From a checkpoint of a small masked image model.
Model: decoder width 128, decoder layers 2.
Data: trained on views of escape-time and Newton fractals, 145000 training examples.
Rows from block 2 of the encoder of a small masked image model, named by matrix and row number. Rows with one number belong to one neuron. Each number is 500 + 40 x the weight over its row's rms, rounded and kept within 0 to 999. All counts start at 0. Numbers have three digits each.
After each neuron's rows are labels from the 100 images, of 14848, where the neuron reaches its highest value: "responds to" is what is common among them; "place" is the part of the image that holds the peak. Only what is clearly more common there than usual is listed. The data: views of escape-time and Newton fractals.
# fc1: MLP up (encoder.blocks.2.mlp.fc1.weight, 512x128), inputs 64-127
# fc2: MLP down (encoder.blocks.2.mlp.fc2.weight, 128x512, transposed), outputs 64-127

fc1.80:464489486519544440517478501414476545493480453442498562496501416472523514588479514452523463483511474466503472497594515459451509479471461586470477518504461512508484486461466548514483477505537516
fc2.80:457470504480588559539512412490536517512492552527501477525526570564479467515482532541545569457507558496434543564474479535615483515586542512529502525535503525513570483471517468531543511514486476
responds to: warm; Newton basins of three roots
place: centre

fc1.1:472504550462522546447492475425459542470540552468491470472489509472552462461497504469422439435480520469548506491479449547462439494485459525529484542421496466475464500468494484476481498456497465
fc2.1:548572485503527485499488471500533507483451466507533533499492466451532533453492485452471578518472504577504491472495532551542466481553553536503584504563455611506517481540521537453568491511520521
responds to: dark
place: bottom right

fc1.344:466394564544484510498489532473518423460432450533508505505493496479524475454522475451511568496493474554508494529416535513447485592431460540434498475437487565441493487527426472586484442521454543
fc2.344:444509468461529538499539474502514540496559505482461547449457544492478546529508576500428498401454572422504532487494560553583497518480486455455522523515448462455465524461528527451510558524502537
responds to: Newton basins of five roots; pastel
place: centre

fc1.354:475455501520545516456494503573509453499417506587505485517505477518517488498537525440453446475518481451538516535476467450488395511447513450489569559448505517469552466493602491421515445554479462
fc2.354:558518617495504536491469480499443504518543534557566522484482473498573470523606460493522628533439441543486507585480518490580416539449461488532524470504542525498425494455425479517508472529500551
responds to: vivid
place: bottom left

fc1.332:511470398438467523525517560526499456512551512515570421553518506504458473432549523470502520479487442544549513560429550496497483513464482485525538511455470496566570565483477484413451535445474496
fc2.332:456538510516503510466526531517543567498500407553479545511520502505508490534515550490506585508442489534508478541539475492514484437443534483442555458509513473532491517529585455504466514631508591
responds to: Newton basins of three roots; cool
place: bottom right; bottom left

fc1.506:496479510473455461540530459498527508503418421498546559522515430509537485511563535529509492498459479558440527493483500524500500515501516442480460471570511499461508502517491570548573453497550555
fc2.506:535447519505477593450490558429492534480445530505570431540434460525524503531492467531520505534501526459481482509519498528578509457471490537539513587437490505476531480531495547621543525444432521
responds to: pastel
place: bottom centre; bottom right

fc1.348:534479477508551477458458491448496502478460504498464479472493524534443491503476516470521463524485492518558564544501456489495480427478453555452454420542513485519493532375457448471425502510459542
fc2.348:481525493481529490504496463539493488450493481463506482496521549500575385441453536458507524455498521500483496534499440488545513561440510469471456463532521492482569471521486509534628526516502468
responds to: dark; sine Julia set
place: bottom left; top left

fc1.259:488526518580514540491517486429491537474460497528484474531474448491481569490525519438456471523478510501497387546605505504479502533493540541517543500515534498424483464498491528481505527522568488
fc2.259:442502540478544576511495491465412484553544492502499488479496500478526449491560523550551583546555462561380563512431482552570533549488444550504498466502485482467541441508493574559562464531492540
responds to: Mandelbrot set
place: centre; middle left

fc1.215:490524531513533503506496425473423464527511559497501530504481518501478507488502476568517491528477517515490421525439563586494488508552451484558469497493417454418479495441571436548496495492415528
fc2.215:486518544530520499525426525458493383466488459463524493500487473452495486484458532411612521512485504482434515496517457399573504507497517509546502487536565484485533545494434541474524460476508479
responds to: tricorn
place: middle left

fc1.232:493530503529508386492484533528553452586516514555502538478539488473521512457498481505513518448443471478512466544451532436513474582447514455566549437528527509554446499549582515494590532498480502
fc2.232:487462518473440532482526534539516504404478501457480501569477445496544523532496514411482509507452562421538462568447456540519444462543502503488462558405578523531488497469415452559460455486423486
responds to: pastel; Julia set; cubic Julia set
place: top right; top centre

fc1.65:479473521514494509495511500473484567520504499506567507476570534479493470494430548525537495520510509455551461469540504476368504538439506586511472465510506567518458497506465499565470563524464511
fc2.65:487510485529485547502509478554539519550523476501476526528546425415473516456495471492508522455508516530499528461429476452518488505494551600470455516445464542514517442491530474443599453557467439
responds to: Newton basins of three roots; pastel
place: bottom right

fc1.268:578556573460548508456495489503475587441488535440489481543561476530516535448525435481539495485538514491500535533456484505481538466467507431509510527450451488516549519498610486438542504515512509
fc2.268:444553475540535553493529545477506515534536452547560446484473527472495454541528600438489477521466479496452430521498531526508433548485463554474495451537533589434481488487551520513469527493420500
responds to: grey
place: bottom right; bottom centre

fc1.32:508535523531510516495492436542453506557537443472478463452470519536478530465436465559435538498465469503442553531466619503499573512478529468523492496488514499446444514520492485571485506486431538
fc2.32:519448517450472493491522533522507526491502478507454512525570485442531448460518489541493474471423498574584502485470501493508507478584534486502509465466467537506561489613523493466505556497496495
responds to: grey
place: bottom right

fc1.2:481467484520491505533447488426466543550461527480482489449541477505452463431487429557490531515493459481533459509508521407515486411478510419472465581491483516552464526521468458577542467443500506
fc2.2:445512516453513536536548435492495460435502566452496504555513490544550487603505470487501517431421546464489526523429522472548482477531518480501470572520438520455530484517521574491477475465493452
responds to: Newton basins of three roots
place: top centre

fc1.282:522532524449518439526516513558559487458521515507439474539505504497481515474521409516511544500498470537541513520437487483512458470463446513510495478465506493485489496521533524476579450418497500
fc2.282:505549468533472559472538532456492542543522430591513485552497519441411552444495479418462491514438597477475410518531552478525500504540516577485494470505509522475612519542551512579476488509420486
responds to: cool
place: bottom right; middle right

fc1.54:536486458492477495532509473532469533468437457464537499539505547507527537503591520529535501524441441518441465546475502522572492458535512540554479504566464530521503515548502505417430505463516502
fc2.54:487488466545487531443481502443532461514502521547468426499468553537535446501480512506482589517433513482466425530512507517461510458496476464515523575487511535485496514500439427623502519488526555
responds to: Mandelbrot set; sine Julia set
place: top right

fc1.131:538535502462390537516531550551440493455494495471465496555559461472450493462526460488459473479491498433455516493489484480492504416565448519504491572547547452615504535465552505416541577537542498
fc2.131:522500414476500444508477501429512509491519478469530548566523462518508549485469523466487550529456509520542498480489429553508440478491576480447564518541575565547448498508525527472499447557503449
responds to: dark; grey
place: top right

fc1.415:535449537429485464507479473482519500436565500460434457513487467512487489503519545504476468538456517457440538468435507529399502530570507508549434414478513498505482499491466476499460555508564504
fc2.415:492398492530533452493512487520441522587492446502472441490436534465483529480503459510467511545528461506486533543537536511480581463497480529493520534534508493489536549507479537520546516459520431
responds to: grey
place: top left; top centre

fc1.22:532528463539520477473435553502543458509553500480501489475551542512534466478463534423617475507479507514522486574468583436517488479498415559454457461501499471523496531420468495631510506465491480
fc2.22:473392543467474525466586506521492517553487424475486498516482556502437504524517522444440546530484548474501472474470463500556573494428498526492478570497529459486454474498519476500540519596534502
responds to: pastel
place: bottom right

fc1.183:539465486500477415499444465527389484451438496462572505484480554480500524496527515603498464484481433542455495550462541509547446509565515498473510476565467519515506505507496533466487515454474469
fc2.183:507437533451520501475530540429538411436499500540447439548442497514499467482518448460531491537477517498488484519499511492524539481483484502504478595492489480459512480537518492567543524505460436
responds to: grey
place: bottom left

fc1.179:574544547541439450447529534443455405476565483471527498468536489525483531460476560536460594509499474550554485522483559571542533445480474493460452502456486475572424518494461515549494487492430436
fc2.179:491475509595512496468578424469456563493462481464505506573482583490507508552534551482489424460536530513537472500476492453425498478508572472498455485507477509510584497497573510494459489460557462
responds to: warm
place: bottom right

fc1.400:472537501465494489465520530533472474517431481566519493508507441480539487475543504424567483491546544507471587571590432525488529473449499505503518526456441497481491445579535515487491463588477484
fc2.400:458547541460515554494470476526538484473513529512496482472436488529485505454506535503484554502439489494465483567513528591625441580500497474508501489537541540520510490405478531523446501437448537
responds to: Mandelbrot set; grey
place: centre; middle left

fc1.157:484509441525551509497502524495456507508465492494543568504464463575429564451533596533522490453450492481454528546544489507436454555460485459524468453550454420447495488495527463480498567551511507
fc2.157:568517543440512497465529501541542459474462445531497488517558565509478572463458506474561527535537456492474458487518510523527532494513507425557462559473495560482520504458463437460420438519563445
responds to: Newton basins of three roots
place: centre

fc1.233:466556456493476477458537522506517584484518490558408464480518486538502464515436491482513508550473528512555526592514485476473451454550462502484469495466525555523495498461528494609489430541515467
fc2.233:515469529439486532455574457553513418542532522531418473463449568514536497499544529468475508493554514543511588524513529542512559525472481460512428431503541521465482395425496548466500481432572505
responds to: dark
place: bottom left; top left

fc1.302:489524535452519482538532552454472486527477467536448443554500560439468403459550394497440502528474554508502505560397525437513450484488471499496495548476443487447522596511503505488509523535419450
fc2.302:524558534564548578440525466582506502516533453496503490573483463494556499444530558508538543459395487509477546523455545456475505430496568526457436444436465483557534503494530451490501527509490449
responds to: dark; vivid
place: centre

fc1.423:479480478515510469505582478501515547545549599538545477384489516430510561502450502531497503489456478489494549479538641524534516509538535561457462493416508503515468519478497456501479419492535468
fc2.423:574490504534478497472512442505460508547478535515516519599483383536530453528572501444424513538482485564571514475529508521449490512488539474451445468482467511513456409480488560482519477521546542
responds to: earthy
place: middle left; bottom left

fc1.455:483461489499490451550460438525569500495454552501494451464514489490531517565513493506557440531515504573514517540515544544509476473553515408563503559532556531499441510473449545534535480489509464
fc2.455:545504513428482580465461548402442505524487507541513497505439462553478479448519469451501492523502524458473521450476478507579511554466491579514436464481503530470532474525537536544476480446493514
responds to: tricorn
place: bottom left

fc1.108:528483524448500480542528515453488516467462517503487480484570519543531440525513536466505563536530514577544462533468563489521511417469480484505449496502525447408528494531554493470504351488502499
fc2.108:468548480530503533515535519494473459566528496496508504504464468448478531506499498455531502442545430528564546478479476490489404483480505480474551479437536463527498418449522469499521500506475408
responds to: Newton basins of five roots
place: top left

fc1.360:526522535524527490517493536526539481492455516517488554537496446526526538471487487483554447518460527532506421510487430519505409499462448418507429440507495479512485547519546483468520558464447453
fc2.360:494541534479462524512546510532459460473515460572608541523465525452476557497508509528566587529449506538478521503478503507515499538488513584565612546484464550450526563508589585494513453472518490
responds to: dark
place: bottom right; bottom centre

fc1.394:509484488505482477529466478521550514514498460499542421540582435535494476471428418457481494473537462506530499498473507551482441471460559541595505419486553504535450523500486590443513520568571526
fc2.394:521487541535488480473513515536493440470523415510486546541461487431518488517532593522499445544555500493497553429539437510403506480495465526465510520532443503475434470522592445552508470511479404
responds to: Newton basins of three roots; pastel; cool
place: bottom left

fc1.90:526534555450463436487572535540468541527526540459464565510481555463490511444538527524448537530508518434456481502519552533457520485532456500509564513471512472560508507530539519411445571441366552
fc2.90:532512463451528544541505497450514489520526460486489535455542500468485463516539575557474559460432607513546551522468520474502484505540493521501571528535466517533489562538575536489494501593549539
responds to: Mandelbrot set
place: centre

fc1.274:502429442473441497578479580517516436508507478541496453582535520494502516447498532507561546524466526499562463460490493463516518521491478541499476525442484587514497494467497540511496461547456509
fc2.274:480575541541463545471608452430540472485513478540454533594461489493452578511449441470495497463435496508453509506523534493547505494534512494504468515486497487464552538550496524494502504517444571
responds to: Newton basins of three roots; cool
place: middle right; centre

fc1.358:519457472492526498491503445509507428502539525469536543416537487500484465456428498570541495453534482448554440508458485542538484541471466464535483461482509513510550609484504470489570486435441466
fc2.358:505536450465544523531515511463486536486479437477524501518492501476464550554530498554536524536489475510465532472579521462529574568505560596577500532525454446517459535549495526498527515549515479
responds to: warm; cubic Julia set; Julia set
place: bottom centre

fc1.391:528474558490517547467508499552498472486472549564475465533427570517557497376533481433500416447529412497433501513489475520516485460495555514557522536460473552485526461514459510464440460437517525
fc2.391:525541505530531469485525496505560460497481514572545475522411456481537501548468516499562557529440536555435443563462523504548462458514533534489567500519549549556471434465553509472567480494536533
responds to: cool
place: top centre

fc1.416:537465463535448563426513497457528473532561477511518508498548502479489450465520463481449496542568518456479465437561504546481520504529507582464536555571449460478501525527568491462489579446503559
fc2.416:481488566505521545542472483453510538578528544458500508509487510458511536509503540560491536598530523504436566434487467456466486510417477542476508434472465559581442487469520551545505535554502468
responds to: tricorn; pastel
place: middle right

fc1.368:499520571510502509523537505496532541565511524500490506471548504518475465529417448512494456507477448498498474545447553495478490517514472436565516423448518488503501438558516442538589515548458471
fc2.368:517500513480482475500556520544509435432434499555510445507502457558482547544470473483552472417476469510478541513464590545508484481550532431505483522489499469449505520548429489517539443467478547
responds to: cubic Julia set
place: bottom centre

fc1.409:516565442482536502448514509491526570550529502498573460523477500512518493469612447472520511406509552504486438421489457498433505516509481460479506548522489437498558530491484505472521468593482493
fc2.409:459488516450455532485537459497497508530531511542501475581527513420449508557399548492490505499492457506415517512495469487499452514467514552486474494551534567551510502539532526532512489472445441
responds to: Julia set
place: middle right; bottom right

fc1.222:489542504507459557540550486513562396458554470552537492553477509471615536499484480488481521472476517524554507549481504538503539559540472454512559493522521444517496523433500506504461539415457437
fc2.222:537541469503479525547464455528491488537444459439461544496456534484529571487490581470498457502488540437489454555521494469485487446477550511537559483447494484470523556545531420498502428495502499
responds to: Julia set
place: top right; top centre

fc1.58:551522491527427530516500499547504476503522514497594513541551428504498550442537510559549512488555529454480547520549495482498477500505504458577526523444545502529513495499551473408481566482433478
fc2.58:465511522504544512548560543502491506457496516503552584538502400506472487588551506505502598522446447495441477459501501517543558555559513546500521498520479517539473508474571466537513428573534449
responds to: Newton basins of five roots; vivid
place: centre

fc1.351:516522459475472555466464514488496534475613507537526519464482568544449448416487477524457445518483460504501453545560517572443528502569553448499586492446508432569501554516525565393490521516510514
fc2.351:456513483458538477479529553436449463503442492469462479523465438510506509592456487500509570490469483494469520483499506511517513545518496500483553503519496507496454483526516519486495450520521518
responds to: Mandelbrot set
place: bottom right

fc1.277:477496507533486517527507432433509503539494528571514489463521438472428506568390465534565437575521566536514461474540465524514540598473533444535503489536551543510475451496547537533490519471530550
fc2.277:443534490451507567533493514418449462442540540389564482518491466577581444470528471532474592464483468515451517495486475528586504553532466532499514541528486498455503520500483543483580482561548509
responds to: earthy; burning ship
place: centre; middle left

fc1.372:570512531503452517553548521470503512490550497479479494529508546496480464516506466616473520589462471552526501574440491469492518535531503525584491524526530487460540525550485519659510522503438505
fc2.372:547492513557525471525532574541536480523565481503566556511487521524505584528449580547500495482469449514482501499577510572464533453499493505508496504419478504559469518523513523518502507505498406
responds to: grey; sine Julia set
place: top left

fc1.121:510504583567504459549535515547491478524592411554493466472429448504445492445512555485513453554475581475467490542492475474444488585451496531525520472511490501507512544518588516430527498464422500
fc2.121:470561449567492558547427505498423487524530500424463531481491516494491534534538524476498515461516506502547543504517570465478536536497450510490490454521498544518497601576555518479501459606538522
responds to: Mandelbrot set; dark
place: centre; middle left

fc1.297:510518510529508558467505536461520516510457513590528510519525451545455499471559486452526489483523457458489548586561504496508462479436511444451579506460495536475520470516550416479529451493517450
fc2.297:440547539504553556516568455487500537484474527472528503531524466500524491572584527549510594498467426465449571535508467603595464504525502517484492475442540563507501528427503469463489472544480534
responds to: Newton basins of five roots; grey
place: centre

fc1.181:551481521515504509462478514486508556575509484458493535518515440582414534506537416463599511567535498497516456610555498536489521485514441474572499464531527483473555491493486480574538464505508438
fc2.181:482478509552445541570505530459451482515456479420508454502515566534464526531464528515483512537451436494498482553477448500495511568491442520534378503465514514491468520491602543484515540483588482
responds to: warm; vivid
place: middle left

fc1.404:563452510530532514547487526557517553520483492507517512488511602537476508500545547462424458492513491496458501562510472480417399490494509431506489528579521425487469524445551553481511589513493503
fc2.404:528557558371521467460490574490441490437479476482542473524560541559509499472465524503542565528433501495423558543455481466469457494524538501524499529480516524432511455494490517523509469496523523
responds to: Newton basins of three roots
place: top left

fc1.175:414446504457528520500520506520482497501441529530583494493506413502568512534500546439567543527595538539511461543526529493477495507519499530403486425517499459501516492459508502476540448428482488
fc2.175:484507527486534558491505432468513511510451487479457493493497477505562578540452476508527496507468487470498538551457495555616512503493492435431564500498478568470423491456456512504487513543454568
responds to: vivid; pastel
place: centre

fc1.444:455503395502505531495455559489479511493502502528521457557460619533542537465508453521445502533451401532480468472518473458554378553455501532503539564489471500516469461503531480447523518574489483
fc2.444:516553596487490415514477523494449439502530523494488513503513513461417558452431458483546539502603547509463516527489468502553518479476448485456492487502531544469539478424501498525510491494476562
responds to: cool
place: middle left; middle right

fc1.496:428451445491486528471526489492514476464506496488591542544463500500543485493502448454465444454583506497523467417496452493502507493391511519421538519429515512451491488497465441508516476602567448
fc2.496:492463529440482535522525496515488525436568580508440498530460495532509551593477513503505556464499509515443525478516552508571491521530472535531492616555493525516526540512517579524523440439540494
responds to: cubic Julia set
place: middle right; bottom right

fc1.102:517443452475484469573482520462435500509555443509487435479494467489534483514490473529453430570480492529495480441480543488523494462576519465412446477527483433545489493480522560448480546607608441
fc2.102:437470522436551500462544414432464483507479479490396418527426530485532412527449487388500583441532517534501449495475468566553592537462446485467484462537517537431526478542488525500507506491446530
responds to: pastel; Newton basins of five roots
place: bottom right

fc1.429:541579497473454560529563526495602482512459461518499425498458509483478438494512451456471433429567535479472496485580459571495519519493491523531492489487497570469570497530563445439489566510447523
fc2.429:491538478511491478493418476492479474516470564486562519440540453489514590482464497454470521507452540471540492501419485519505454556473542518435580471425582475576469503433485546544465430504518510
responds to: dark
place: top left

fc1.129:445468496467512532590508560508443443509512579482403452477503527504546514440557502528420515563533536499493396502530460463481547571506501541523551510481471458457517490535534538424509552550529476
fc2.129:482535541451623520459513490477519502479525438443463526503485555497483542471499546550502569480445559553428497516479512503531506581589532468583451558541524488483530450526572486527413507487469545
responds to: Mandelbrot set; vivid
place: centre

fc1.421:546499529487454487464473488530530523525473479504492451492478501516492536520533491564505459569488535444454508562514488500417433479561507428487462500559512444526438515518542555410448595475581540
fc2.421:478492481482456468486539505515487511524540473496466511473490578567507458576554585487487566488467496483518499505505533453450563516448412508546499558590545544448460541467478553545514476515557497
responds to: grey; Newton basins of three roots
place: top left

fc1.200:516525457446395480487569481499498524485511516434490510551531515458481511529474534457465485519455544418463465548471431501477519492519460399495491513532482419518530480511535465399510581490487564
fc2.200:479462453508538491500517424488461527514562493554467493484475504555533506559555564561507526440457563552553429495535507565489528503512507481489519530529536547483423563476526620476465434466571499
responds to: Newton basins of three roots
place: top right; bottom right

fc1.275:503401527495545495537526557464490571522432439505500576469510418541509502571463473501525508451531463489511576479518556531548476473474563548460555557523461465479453560540467489480552528508566467
fc2.275:446520483474548519490489441513516470414493521474608460545488511494549446483538482546500600505514501458433505578493482510562422520543471469512543456481546551469578470455451504530516502523441509
responds to: Newton basins of five roots; warm; vivid
place: centre; bottom centre

fc1.382:499412521496517487470546515566564482494591611475518450531479510494493508462427496504549550460512485501448462426467486482487505449488469459516548472487523503441466448571445527448533498542535490
fc2.382:465518535497496531537467493502479512483473512557463523482486445452515491563519522476518444503493485458433540559408558488488514490501513509498494578599466511475501516526557564567495520466523491
responds to: tricorn
place: bottom centre

fc1.349:426440541555473492475531466499515498486476506471540572546530502603450508519410560542518461548521491482522429464516551492481529481482498462448542390463568534564467528515504497549547478491541541
fc2.349:529480455526510480474534532451486500507517523490490503556400524549445488485528443564482460521470534456459559441531498546475516571440515563539496530517498565454521484543472571503576506447532483
responds to: pastel
place: top right; bottom right

fc1.281:509478493459413538581524479475519581521515493520612500503555411484537498474426539547505527519503536496524480468460472501504518527416445511426493463488521485556467463521460422509504490445530485
fc2.281:518481417519509465463476465455534550539552469543560510531529499454555493489513526559423482488515488455451448470503502545513508540464507502486460398511510529496461502347521525571446493531575529
responds to: earthy
place: top right; middle right

fc1.460:538489481478595540481548558559434467486519480532466469533468545540511511467544537501529509421535510510475538540473447507472512388487487453467513591412558438515497464578552505513444530525475522
fc2.460:483528529444424521526472482499597459490513415510503479536510494471491431517558540446549588477415477521435442512529529470581465515503557463521467478527507563452620596451516489510460498517421531
responds to: Newton basins of five roots; pastel
place: bottom centre; bottom left